python train.py --dataset="dead-leaves pictures: piles of overlapping shapes" --crop_scale_min=1 --color_jitter=0.1 --tokenizer="word" --optimizer="soap" --beta1=0.95 --precondition_frequency=50 --adaptive_grad_clip=0.1 --weight_decay=0.09
Rows from block 3 of the text decoder of a small image captioner, named by matrix and row number. Rows with one number belong to one neuron. Each number is 500 + 25 x the weight over its row's rms, rounded and kept within 0 to 999. All counts start at 0. Numbers have three digits each.
After each neuron's rows are labels from the 100 texts, of 14976, where the neuron reaches its highest value: "tokens" is the input token at the peak. Only what is clearly more common there than usual is listed. The data: dead-leaves pictures: piles of overlapping shapes.
# fc1: MLP up (decoder.blocks.3.mlp.fc1.weight, 1152x384), inputs 192-287
# fc2: MLP down (decoder.blocks.3.mlp.fc2.weight, 384x1152, transposed), outputs 192-287

fc1.314:508490447458488512480501498530532536491537480505526438510458512489487492528478499509499471532493499548545511478473510513473477564499468512520460513540464479516535501507502496503503513517535494486423527471485515525526503508459441454462448481479486476514511503495464469504451536514469462509
fc2.314:483509472487520495508488480518519484488486494498492516467507499497458520485503513461493509467476510492519503547504485505508518480498509492491501509470492482484482500487462506495527506507455492528535482538512502494506515503513528506536478474493479504511498504498496526515484496480521512500
tokens: "cool"

fc1.66:530493548498491518476487504470516525501559487510487539504482499520483494515508498489544514487485513521546508508503513528440502520471509528470487509509495528509499450473448517483555485498510482494483494542519465461517491529513474464507480509504508525486453535449518518522492539578458530492
fc2.66:507496527514475467489491503502501486500500464517489552489515482510467468493504541487513481472467544488478537506515510496492506516472499494496507501462545488502492497477491501493527549521550495499507558458519483458477538504507488506494473485506514490484498497501510522483491502514497496541
tokens: "a"

fc1.190:524502512550502483489502513520483535480487497516508529494488510544478505504523468452489503519535485494490507454513513493492481508488505522507520455488506515472533510490484489460450471532494502500488468473486537452479463489462498473504474497490485512492554487537399491514507543496526522471
fc2.190:497491514525469488496511498532493496546521485492496493471504472529473507519507506451490488532499521486488464446474518519549506515478488551483499488515518516491505536476496508493435475540516492462497494483459534538500510483471469525477478492504484513541521463507414478516524543472547495457
tokens: "pastel"; "vivid"

fc1.552:508474480513473476491510556545490508465454504508537505509508509499499528518547487515487497457544528509482500482473507513496526504482481507524482505564496504504540487486539495480505483522484466530476525505545567484499477484475507491471495489473483497491480508508486548538470501443505532499
fc2.552:523504501522481456504483484499493483517487464478460474498479454547504494519483508486484506530504485518480481549469520489522495474512491518510471505550498505506499526467503523490483494505472528500536513469492528508480467465496457481492494462453471516474515493536490467504490491509481444469
tokens: "cool"; "earthy"

fc1.547:512468538516509491484456464531510492510543519492522523469493515488526481499526495462540462497501508502502470525465460507521523490550486463491508498474519501525504488481464460533505481516505506519448486507535493519522486520504520528501488457505484469489508508545532493480488494512511517474
fc2.547:497548526480506513522524504474447499503494498516490501497460512508453515503519482508502523520498464510494492492471526455533513515459502515453464489498486466479509503507502544485491479513512509443572484503493505492506499495504515471523486451510507530521558479465500455505502499550491499557
tokens: "hexagon"; "heart"; "pentagon"; "rhombus"

fc1.556:501474519518544516512488504516485483521491504523546542515485517515499463538521518473496467496486485517529492509559570522508511508498541531495475514504460483493515486522502462530512516488528491543475506494454496498484509485523484483459497519529490501494528508499445533540506493512512503542
fc2.556:472487493543571525503476530513496518514515461488511489505503506481543499469492528554490500518512524524487517473517471491509497541548507506449543527482532484506485471466524481521530472510478498531553514476552436506485491505511555482487522483513485482541486469531531478484533509500521523524
tokens: "of"; "vivid"

fc1.122:452516522534487485499507471509509506501534491559510520456511582494496488510486505472490534509483469457502519513489485541538522533492513510498539464491475437520498490509504492486506517517513504491484485542453491507503508482506433498498429478475475496507525546491503517502466518533502492497
fc2.122:483515480489465496464491522495489535528481495573488496469515487507455473518475502500478486489511509529528530457500495519493499542463471486463475495458458448493529534482491521452497504536505492488468492576490521484495504503505495462499514469460485462474484512537498494498508476494448496490
tokens: "in"

fc1.532:514472456516469469514539532468515538543473476471502535484509494500482476510514506512456531486489506507513473487468511508480496484515523521529520507525472479491519508456530527503470524511493457492491512505492546504497458457498501496535490544441501570492488521518520551495455509520527515477
fc2.532:556473502518445493471500486518476466536465483506469489466533476533515477528499524488477504500476509543474478476486483478539444493469479455492517515479447490485517551495470480472498506530497472506438503493443498467462475498530487561509538468528489513490515521490478491515514520510501496516
tokens: "dark"

fc1.674:504470509507510493502482489498517477493534527487544504480486496476558512514479473487540464521478503476486453496437468473529520507557513495493495507482503489522526487491486469513509500551536488533483480487522498525498507499507516542493453482458497495450502467513537478483488518493510512483
fc2.674:484518538484471521514536546477484521508510486517471535511473513507506508494514496519464538495492479495492449460507517459511543457493489475471510509496498483485504494524519535505491452516527508429575499502513494510509488512498532509548522465501513529516516477463492483528522510513466495522
tokens: "hexagon"; "rhombus"

fc1.62:498526525526495494520496471536519448525578520467498514494514502475481513499513442479525525556500502475495470532500504479514474537505472554481474466535507534583505559518501510494521491458514462490527468476514474492474489480489545515469466494543522526481483535454476518493488509512506488492
fc2.62:518496483466497503479504542504469526456451451470471485530504503543520521539511512477540503501484475508476503484484507449483495491552527518546503522488534488500484518533520486505467506516499483492508494539525469527529496469505498448518518522509504505484556448489537498501477536478479497513
tokens: "of"

fc1.42:553485521513458471493544506436527521474532496472525545491479477502453506512472529489539477495485515497494492496470517473454491518494517539493463491505487471500449490473494493479477489517460494487498485462486489499484539514510472514513492526470480475476461502445530515511477487514468504518
fc2.42:506535522510527488515503462506506484443480445541485521535506498509460465469555552495555488516466494484448494492527500532515483492552524506528516534534548496476490478489493499519502522491511508520510493487529497439497473500491466474501492453488551512490506504514518478509525490507512531524
tokens: "vivid"; "<end>"; "earthy"

fc1.0:556512546543501521522494498507526509537532489547463541511480518513516456516496501499522487534470514492532481502509484541460495517507515506514520517525504513492483485444499527492551520482475504515485503531544484482497510525545520490486491509518511513524479504450504515519517464541471541513
fc2.0:523525510543480486523487493516511487502499484520501544513481501501514454478499518498530498484473517491488510497486507519506499478510522502528522517518528472512483503466473540476541493480522531527525516465532496473478495486512481488502499453524515472496481472506520489515511477522501511566
tokens: "a"

fc1.271:506500505521511486507502520502515518471485512448449489517515486485498508508479498474499500496477504471528479479476517481506461522482465474496537471486481510503486521499493487509462467517449495506508491517489534496465497484463460464480476515459492486479508521506458507505455490526480497439
fc2.271:499494492465532507497497503527513507475472513480455508489509508454508490477505517473508512508478492466544511519477515533448479500510444490492511531523469527516477498470484489517492483526527533475452509511514487544545484515446513515516469493505517515525510506506508517492489506496481497435
tokens: "dark"

fc1.125:488499545469498492506476502511527502459526509474508531499471544517494473466511515531471511540487551537478526488468505467508509540489524513497489491525487487504507494472490488524514476524508492528507517469531532481507490488493507535508530491506487510515490495498503505519459520506495533477
fc2.125:468491474513492502510479496543480534480526511514481454522501503501448500496471539515501483522509521477479495516534464531479500515502488487494481469527430481484509474504518532501509496470477540472530540468523554509512465475472535486506519537520459512483511483525477483496529471456498506439
tokens: "cool"

fc1.408:529509489494510488543482467504511513479534506488502473550543523517518479512508497502535482520508505511502512510501462509510467510553530471485474474463478491491495481484491444541501474514501498489499494490548488538491518520547530465479489462559451491511529523531495502455448494499478521488
fc2.408:492467527475538558467525497529485505508525512517466470504478518465501487436499526494486487515460497500528500528505515491525508535456510486443488503503478497516497491495508568468482551496485512533518517514474464508515484487481492462554529498464514528559518521456484525504508465515489484492
tokens: "small"

fc1.67:488497470453470486496496493496512544534514502466544540488507472527487505529528502507520516525510512579505531564481510500473490545482508530574523480534491473506453506478506518511487531510469425487465489517509519517513521484485486518508505527537460465549502519545493492512462480480498527479
fc2.67:464480462491496495485541535477468491483523477494485533489473491482487505488469532495494506508505507528490487523532538513520479497500471500544484487519484477501485508494497485514500522461472513478529502488507491458501538500465501497470525533536520522488505503464508521465523501459505480471
tokens: "in"

fc1.283:483517475493453487514447512511495522503500507516526493525500551496517535502549502515479560511472499518521492496491548516494488498514519533532531539520525515520476517463501508488491536467494473489505532512529542511538462490500513489502508538489463550488465530531447501526502472478507517488
fc2.283:498464501503461479540480505517491497498519474499470517484495496539478504512507491496519450506482527481522507532513500492505538509477526478520506477481484490470475473518506520479524491523445494487481492517478486466496516472461475509493459576521501501462531470504481463482553493470485503474
tokens: "earthy"; "pastel"

fc1.386:515517474454456501497500503532554518497479464531507466508490498488471492501487521513507470530471516496517498472497499486456492527464471461463476503557473468496495493500533492503505525517528497486440510467476500503555518520485416493485478495468507467535502504500488467521535511546476448475
fc2.386:496506464486537468517506483498508483492492501497512514472513477482473510510506501470500521467466495504545501540500485508500513505484513489500515486459477498501492500492493510518507510486487479513524489529500514514489500500505515506519479477498485524509510518510483518503479505500515513500
tokens: "large"; "cool"; "warm"

fc1.133:466462477470505498443490520496533539450520485492511479491481518482470513470495471527515527484524473517469525533508460504512474527514537525487508512536522506544541534528530497472476535514488450540470494524484521472492522508493514508545476517469544505491512506510515500502472514481515484483
fc2.133:503512475493453458530496517483498495475452517497475495525516474537526463513455516505534515521519528518494463477471516486524514452499482512468474490505526531442468495496506524514535475474510528538516521523488486484545526471474533487506494482464495502488534493499498499488562497494529496494
tokens: "of"

fc1.605:511467506504547459439515515465536515516443502503506467516472515498521495472483493487548530479507494498507533472490477537484500523492523496521466562549519507468500500483545454444496541489466506533459538529522498497507516463498508525573514488462544489532475520495513501516494493509474559509
fc2.605:515478536462514510503522496487501467469504538501489479516518490507523470483476471498466521486493534454489450516501491500529538504473465505461485527461477504476461525447504504525490464484505508525478532503480471510469537460478578490460467467510499495504510496509523494514519479488531458474
tokens: "of"

fc1.318:510491490507422451534513502526556496502475511526541501508494497502462505469525521504511486529520514532516479524458519470535534461500515497482557515465565513497472504469498498532500512481493472518516531485518501476518514544491481492555510518536508472477449500544440479497510486484520472500
fc2.318:523508482494450458575511536516521463542455475524501510455519490498504549502489545496502473507517501503507503493471500496533542480501499514482529541493520563490496526486503493547514489482521454513521507503513485495510496461464460500506508486543508493484456477536468527505521496455547472514
tokens: "colours"

fc1.466:461489502460467464481496489516497524544503497512567516495462489488467495477513508480508509477519484521527505485490487510467505490509472506510537535491498481505519465488489469486442497521468501482522493498540496515514484450507449529522498515505511521504485466523497538543500535525490498510
fc2.466:540512500521480498485450522514514460556501504520482474527499497529464472535558512524542518526500516464515449495463487562452487487472541485514558488498451473497506483496502485490467522556536485501490503479507529525478508504517503494545511493517494471508454501492500459528482497506504506500
tokens: "pastel"

fc1.295:513508514512531477504492457535524491513515525493486489460553497476519548485532471494478487559469537503481456547487506495514506548501484510474470499508514504561512551493535487518489491505516489511507488480500515473451521474485515547506475478517489518509484504471522514521490525511500523481
fc2.295:537505516473474489483487538470455473479477466462502498502518517522493526526505465509505531485477492489511518512470530450499526505504493537484506530439522469479531508508521499492474494504513525456547467522504450464545523488526520461490555484505490519464551461486530496506487524518472519535
tokens: "small"; "in"

fc1.164:497472487494450523519512537531491543480523487499503492547549500510525487465514503480501442501487516542491539463494485472523448519526508463515470491501476465505480477507501464495535511494447484497438507469516489562520481528523482489477455436501450478504551500518486484468510504507465525501
fc2.164:516504486475568515477488461502527514463479499491457508464469518484512459529487508449498491529507493532525458539496495497495526517489498518468490497500479437468512480452495524485511481499421535496568502539487512505482474524460526509529527443467516506512461504474468498494512468508522484466
tokens: "small"

fc1.359:506502480475436501495502521516480526528499514504487494508510543501456518492508492475521549535521532463540498506488473460498523494487521519499521486511455515538513495480508506485475524509481492508490498520486551532542537490474500517527486516437458510506451495514482513488485532502485503496
fc2.359:512514526479531499493507509481464510507463525486465514502538479515470469445503520495573500523501503477538483482483482467526511505520519457504512526529511497450486503463485500498473468535511496506467516513495502516492515479489511510505471491477522441460500495493526488489491506534515463465
tokens: "earthy"; "pastel"

fc1.469:507475490544475495486483495451508499493502504527523496516494501498488529491489531525523511521508484542495485476507507497487511484504483540527480519507471485495491484521555512496499526502492464519537502501508519510499481472534465546495499552475504482541461506531541505514474529442495503551
fc2.469:502501478458475487519448506500487475465538509488491490522493461512470515524495530542493443505505523483468505476482578496481522504503488469501521524491493481461492534476501524488518521550479526515504477523509478495532481536481519477504544511519498503503515498548491474499521493501505492502
tokens: "in"

fc1.425:500504464469435488487515485519553527507485468536527455495492503487457491541481509514486474529482524506514503485484486484482501513496455470500484503539474471530474489495512505499508521527556490481422502461484518522523513501493451494470471490465507470531507493483481457512488535547466432501
fc2.425:493504473485538492521511482503510477492490485503508525482506481485480519510501499476508521461471495500522507559498489500513499497491514476499511497469481491471487504474479509502531501491493483510535491542517503502508495500516516502528482461495478521515512509515497512505482498496494515518
tokens: "earthy"

fc1.298:497506466471453488487495488514540519502488451535493444511481504488452492503478512492498479538479514508501495479508482489487502519487453458475474502559465457505485500503524485505498529518525494486436514457481505509557500528473415504489489491482507450540492493482489476519524523535466427479
fc2.298:494509472480534477516508493497504484488495499499520517475516481484480518525507506472502518467466498503545497537500481508510505505486514492515516500471482498491488502493495512516503506480490473508523491546504515517495496495512513518522485469502486519514515518518474514507472504509508516501
tokens: "large"

fc1.220:519488473532490497499509476509528525497488501492534517491497511480472546509495477496497530501479480497523493554477503485475513510510500526522505493535510518461502511533525564545526504538529486502538479468495512538494501508544473504481496473503478523503492476483469488517458510529502481562
fc2.220:489513500503468494459499510495469467575489485501499536497470464479461492447532490530545447516483507498505523498518489524493453501505491477491472497498526514464495460498511554497517453543512473509499495499500544527486509524480527504529510493460503510519496495512532521524500434479463503558
tokens: "in"

fc1.129:470507458487462493512508493574519558488487465494545493541527473493523481455515504492462501486486519503486504446509504495473487515493475473508498526538489520475495474491507484492522553521470478494459500504549502492474504509506469512512485506493471493537504498500472499464514484471461485462
fc2.129:494480489512505551520506499503520471514517501519451519493471498530540507509524478472532463532488496501527500494499495488509514475505488509456508524510481464478488492508501498483481450525504503507534505523482504487519502508473499460511513482501529454464490441491468455467501462523528494490
tokens: "cool"; "earthy"; "dark"

fc1.582:492524510466479481476497492492533499480472490503511490481509526556524491474490526483542496498490492526505484509501490526458511476484496500490443442555515538508472537507463535504538479464460494473514465511495485461530525513495497476451531494479503509531474498488537465441472464553491464467
fc2.582:515475471497547498498509467508496497492502499485498515498513500483476510550501517481463510503472491506531500533499474486509493490510529481508506493474477499499493528534489494520486509481521483497526504530500505481536512497501504480520497516501468513478543492500496518479491503523522503524
tokens: "large"

fc1.535:491484494500533495515499474474499500492481525497495503495555491574519482460516549424492473463484516471486493514487492560517520488504492480502444505510507489495492503537480468549523512495483505495470500510498503510491494483480481498513505543529475509465536475547498525527501473487498513480
fc2.535:500512484498618499501498498506523496488494493506522507514507490488495493506477540506484528504501490468483503529519505480519516516466502526468515514463487502486485494478501489516463517514498507486501509523518483502488522498490582496512530504493494524520482513487487504483485506502519483513
tokens: "of"

fc1.100:505525491457450493511479494485526527500524475515508467490486518545542475489509523477508489509504506523489468480475510531427450501507486499483432439539475521498486551506470505472538501477481483462503477519494495493539528500488461451502515515504485466495536553520487444483474488533503510512
fc2.100:492458497493512500523508509499493463530502496491459507476518482507480513547489491501447469476492516476532483550531504512489481462490544483485507500506505524491488500515496506530502469504504480519490505524521472475549533525487515458488524502496471496504510501533494524501546502476508523512
tokens: "<end>"; "small"

fc1.520:524505509536494464469522456491528466478483541532510474478509517500468505511472505519487508513521530481523520466519483466470490472481495537520494533510450511489442476482473483459467502477520553487474536569533501508479495516518441534550515522534528524504523503541489485471494494525490523519
fc2.520:475506536484480505532518472485498499519526478493483481466481496487498503506469546484465511516498509495516475515556483490549501536513533453485501517492515497514468491518454510535497494469535512487531492532538477490508519518517482492479522473482474479497473500486538513462528488482496498479
tokens: "large"; "in"

fc1.235:473483498495452455524502508491481525481507506477568470550464511498503489509515484527500513509531507511494497475503500496509484503512544507530527525502484509477469456474550457477499528490489461524493510470499508494510451449517494491526518522475477502497497509548460527508484533461495474476
fc2.235:492484451496529457487545487511512487536509465477539515511471493516476503460483517523487513517493507518464461458500461474519494513481500547480507497503473501519497487494488478488506503461486526502503530490509599474496533517508514472555497497502498510483503501527512494493473506468492505472
tokens: "<end>"; "grey"; "earthy"

fc1.208:504490512517420508514512532518501552526510531475511517493458511496479510525519467532474516513500507505498503514509494547471496494495531547537486511509503487506475470431519504453483490493491497492515500501479533494482507488513458484532503515496469514510509526495502527529481522510473503472
fc2.208:488498488484448499498511464524521522535498516485474512505480497493500469477517493487521488478464494493475471504487476533581468528482489493484512519526491491456458463501502515508459526515501491519453473510521487477500538496486512502482485502510487487495455488478500481513457485493500536481
tokens: "dark"

fc1.75:559504526499438510526519499496521537471526516487499496499523513488440527487496470538458521476486495506541551498443501475469485509484477514536517500516505523478456541548521516526484510542484511519524527498539523507496475470515449493507507466521513491502474523518447479496476522498524500497
fc2.75:518493515560517521466437549503486485550522479495473500487480512494513506461511499469473464496508480484508534521511476548492486507519456489468473485508494486512513495493528508502511475503530492480507514485476491542475489524528450461527493431464497492502495472532543527505500459532461521557
tokens: "earthy"; "in"

fc1.147:496522468491431478492490529534490510487508511500524526521529504532477535516543524538470502520482527536559465491450538502486527521516492526509516515533515475544496476520500467502499507490492520531561508493511544501548483513482484523493502507515480497519451491534438505514471534472509488457
fc2.147:552516493510502507511485507487499485522491488522521540480483496540507504499483511463521484519500495477511530488496500523464464516468477513504505497464502483494481464482513500508452494498555482488475547496497460517492469484503485508509519466521499474530499495553504484486485475475510501493
tokens: "<end>"; "colours"

fc1.681:462504511487440498511500520539503492481477534498547491503474510494480507491493546561508490541503521515444493508500495474480484487516515514538523514498472521528460478481488493543464517506480466489529490511496545504513480465516495510549506553515504530486451557549474506522463521488480485479
fc2.681:505472490486450474497490466508551524571486482510501487513514468511476527478499544552477481493535507524463483509545502504533459486500499494510497511478447478491471507495503490543533521479472499502475485544515554464483549521483482524492520476494496481478446501496550492493513497511500487505
tokens: "<end>"

fc1.545:505519472478474505490477497519537531482520501542540432483475523502500490536481495522447486516505499524507489492466524494481480537512477501486474489548439501515499506521506514463543528498540512492457493480480508512537521504481450461474473478459514473525511517496505464467481510499495446496
fc2.545:488489475488536500493527477512515467497486500495486527467497483491464520515505513470490511459475502517505510546513480494484501485496520483493502511472499486489484521492471514503522513528477483510535497542529485488550529510507529493527484480502480520504498481503505511512475490483513526519
tokens: "warm"; "in"; "large"

fc1.453:494496494463496452550472537525470502488531505538474501513494486475482472519490504502458520506529476486502492464540454502473522471437495509519549465546534534504473501532518564477497544511499508484551473476498491485553469510488550508498554521500535505539471543509517536528515479502511476445
fc2.453:510498522508532539491529501465503483497525475492532491509548476480535550475535502507527541493447477492502484508518480500534511519496512503539500503453540512508461521509541475514481489514507484482475490553496510504466538544525543571511520499518495507488506498485489486512517519521506468506
tokens: "small"

fc1.138:506493487449427509473482491492509524503518450521497458487470525534512461486522511509513486506474528522511453496487507513450466490516479523478445460542451535510483523518474508483544484494516493475487494508478483493543527514487498440477508519496486478492533538526483474496480497520497496498
fc2.138:475480482506551510521505512497500444507495520502458497480528464513489528519491503490478496480482508484525481564513489494483501469478527491478489482514504536509476505507475492512490492505502469511490489515511473483538529524497514468523511493491471497500523479530501524479531499471506513530
tokens: "<end>"; "dark"; "small"

fc1.98:507520503521477467456496450465478472474470519524499495480495523480466510494497513504499516496520524465509495462490488481464502495489487527534477505517472501457434498467471478454473493481494545524485524542534506513485487516510444556560545526510540524516517491540492500461483507502480537517
fc2.98:470498526498463493524519483473481493518506492506503475479471469518509496503458525455452534503498501461492455529553465489514464497494528484492499525476494500498463487510464524548486480470514524496494500534546491503508512512522463498505490469512478503487500499498538496478496470478486506471
tokens: "large"

fc1.610:464501518491497513522487509542506487486488510478548514494545494499477509518522489519485514512521504496540507506464515478535476533494537481514491490477512521506511481474546526455469501517479511505533522471473568524483456519505543467495502495515491509561482559500492507544485526502503471483
fc2.610:462517481490455509464490506497477473542501466500484529470506514537494495504462497508475551503542461553479498429470464486508481486523507517522471474554503508483526482494538464506487480493467448532521519502496513474511491500527496500469491516487492516487463509491511486513492469489514508540
tokens: "cool"

fc1.379:504525523500527476510528479483486499476466482502530525455503505522569477469490538475483520489464468486518523494528531507501522512500517517478494482494518525490474480465463542458490508470486539498424489539473464506498529492533494516501526472497491513535513518516524457420530429542510539518
fc2.379:527499511495572495526508514501478513499493511493452492478515506487457493531471482486489467520470517511499480526480468503498477484495501477521523518514490487499490523528467508503529482496570437513540482519518519466507476474476478506518510494465488502518493483489476498474479513522536467508
tokens: "large"; "colours"

fc1.124:522527522516473514473482502499511487506496504499507485482516545521484497502479479468526543519449502509525540499496494514508460460477510532485487519530483451499449471496452495456476522527481504541500463506523497506491537497477483493508449470478500475483524581531447502461478509507504489467
fc2.124:514505531483476520496506495482541520473476474517508494522460480515507458498490514525489526474492481520490494547512485488506502526488482497483501488482467497516507494440512523490544513491491476507477502520510502454550478486505518503518493524501452529466479493517541509502528470516485479506
tokens: "warm"

fc1.51:529531517527504529514480515509502514487473525537539499515518501515483522528518439512478520513468475489535521521485480478498503525498536553498531465490511535466460474501531543545484479508507448487517533492477510536512485509501484494517485491477491504473481493513485472535476502474509505527
fc2.51:475491497509467543460463505537527498526505505508508492517465471508510484490472496470502469500507499506488505503535501538484471470488475507529467454487486479508464498481505502497500477480546498481496509487483531539520493523548481456479544503502497454541476498514559528493490490491457528521
tokens: "earthy"

fc1.335:502531489474516495512463555496508496471531528482495525480513495501500524517508471511481501447549559502480455526479450521484458520458539506531491516515521513560479511534515495486463521517516496448498501476499531492514484517506528517468508507518490478487481545508493531506477502477527539494
fc2.335:469509544473492522452522503486505540528495507527500489512496497481504476444520526503503498539471496488479513480495508513461452509523516504491496512499472455451534447451505479499527534505539529527478543505503492468498520505505519491494520492485499479497537513488551518503498492525488471508
tokens: "small"; "in"; "of"

fc1.18:489520515494495465491519519478512490477466515502523464479517519499549475435506503493516516489486465482511481522504513499469517482481526512471477487535533531510470488486476537463533469477471488488462438535507448459500540501513512537496529489471515496509484516492548481436526472519507500510
fc2.18:535483491499557514519520472517481516499491498499483530505525506482487488569493509496472505498466500501526507520489454494522496486530523492518503487493488509520496534544491489505499500482526481497534490527493531469499499490486487473503489535488448507487511495488476501480478491539526491504
tokens: "large"

fc1.471:499481490473464470550562519520506496558500507513536506478489504510522540514474488502520485489541547566493478567496531499490513493498507507512513491442541526499451498470475471510500535487505470506502508479513494478548568510484502506529543505540454460471482517551462493532489496462522450496
fc2.471:522486481482438480545508523479498482529518515509517519483447497492478512498493495494514515501514518510508492514483491502522522519531511503473510506487499520497493465493449516533529501478534490488532504525497534479544487504513505493490503534550524472492489502511472505517540522459473464481
tokens: "colours"

fc1.658:511508494508461491525471524458495460516525489509529492517518511479488506485479494510466501462482535504470471543513478492525478507534486512520474459509493526488480495477499521524512531519482453452519513448484476482497531505472555507484482495510534504487484533480468503457478490542525539480
fc2.658:462473519510455526513480499503478509475486500538475491505504481512481481485500495516499510517497527504501478476500494520519493505499459500498453508545491480460506515523504506477494492521509562509461487528500485523524509462489465474509531499469512504501492503476506480520535469510496502523
tokens: "of"; "small"

fc1.72:486503497494475498500488531516538509493502505479481514547476552479503506505558470500475516528517491483493490540510531503481481472510498510543512526547441476502483467484490499487468529486483511471466535531515538498512447490494481490526515556473480518530525541559474541514493527521469498453
fc2.72:543477499492506512523506489534513484519507503462519522488505506512426505523515494517533478515502497509521510522510471509483499509459504505501503485482472490497501476518485488513487501514510482497451498544498501500530480522514517447525513542517470456484486517535504479481505443443460505509
tokens: "dark"; "pastel"

fc1.167:506516487503444501529473506499516539484481516529547457508520493476480498527508491521513467495472532538510509513468531522512512474508522537540529485545519477507506456476473504500468505497486514486530534508548557504545467495478503532557500484479511531479499505528481542501501503465534496499
fc2.167:479473469505472487513472497501525515522538474480529503504491484549497503500495523498512463499496530516514533478494524490527461479478488505487486507506478502492519507480510497478485507499489502485518486535520475505487520480502447488557462487531508504465508453497470498495562486514509463519
tokens: "earthy"; "pastel"

fc1.458:481478474511512508528512475516529525502481502452498520499500510509505534490471453483532493476535504519514472545487514485501536477501485489498497469518498481495470486497499462485478502513507489490502499502461537520557519480488511522529525533471473457506499484504444480527434523485506446462
fc2.458:516497482515463520500494500506514525503479541488445527471497491502488503501502479502560507504514515479543506531468514491485482544496501469523513491519475494515501520509484487571466512506502505474470481532501542509522487489479503518505468529533487491487515481481510485487502521518475479464
tokens: "vivid"

fc1.671:527519512470475527512489489492490501491497529496500491532524505521501480571524479477498514531449542469511476489448472536527495549489512515514494532525457469522466498490474503518508466518495495485508493527509469507484463468503458503542485517486491516523508530519492523528489519488541470492
fc2.671:536545516473521523535481501478479485535494494534513475518510505504489436554481441479541499503508535468515480525472516527551523494504503521487460528520520527505474478509519543469546481550487495489484516514491510529476462471497490497502515514500521488505504512475469476541547511487549474496
tokens: "hexagon"; "rhombus"

fc1.8:550484539520482518512494476508542517514556518510465538505488514511523462519469504511538482484460501492555496495482496559465491517489511499505518508528490521491489489477518527498540501467514490512486513521537483471501486526534505501488499508511504497511480506461507495539499484544444530522
fc2.8:524518516538498479512492491520524481510473470511494542522502507485499460466510523505511498468476514497487522506493505496473477490503518481517517529501544484495464505471473529497535518481525535518503511489514485472471485510507489479516497457487523484504463488503535500517505492516477514572
tokens: "a"

fc1.383:502560461509435537511484525516508517483499536485521505524497502532484491518501495547482488548485512512491485501509518485500498477527517557537481535505488483495487483446524462503480535504484494496484503481512568494520460512465498541514497537470516549515463511521496519521465520503510503505
fc2.383:493491477490429472512510481517548473520505526487467470499453506540463540508493493520522493522493468517536530518487491510500458551520488485523500486516481533480479514510544527477466516490515487509469450481467476467505512506503478545556494472530490463498469492513482509463499481508499462493
tokens: "dark"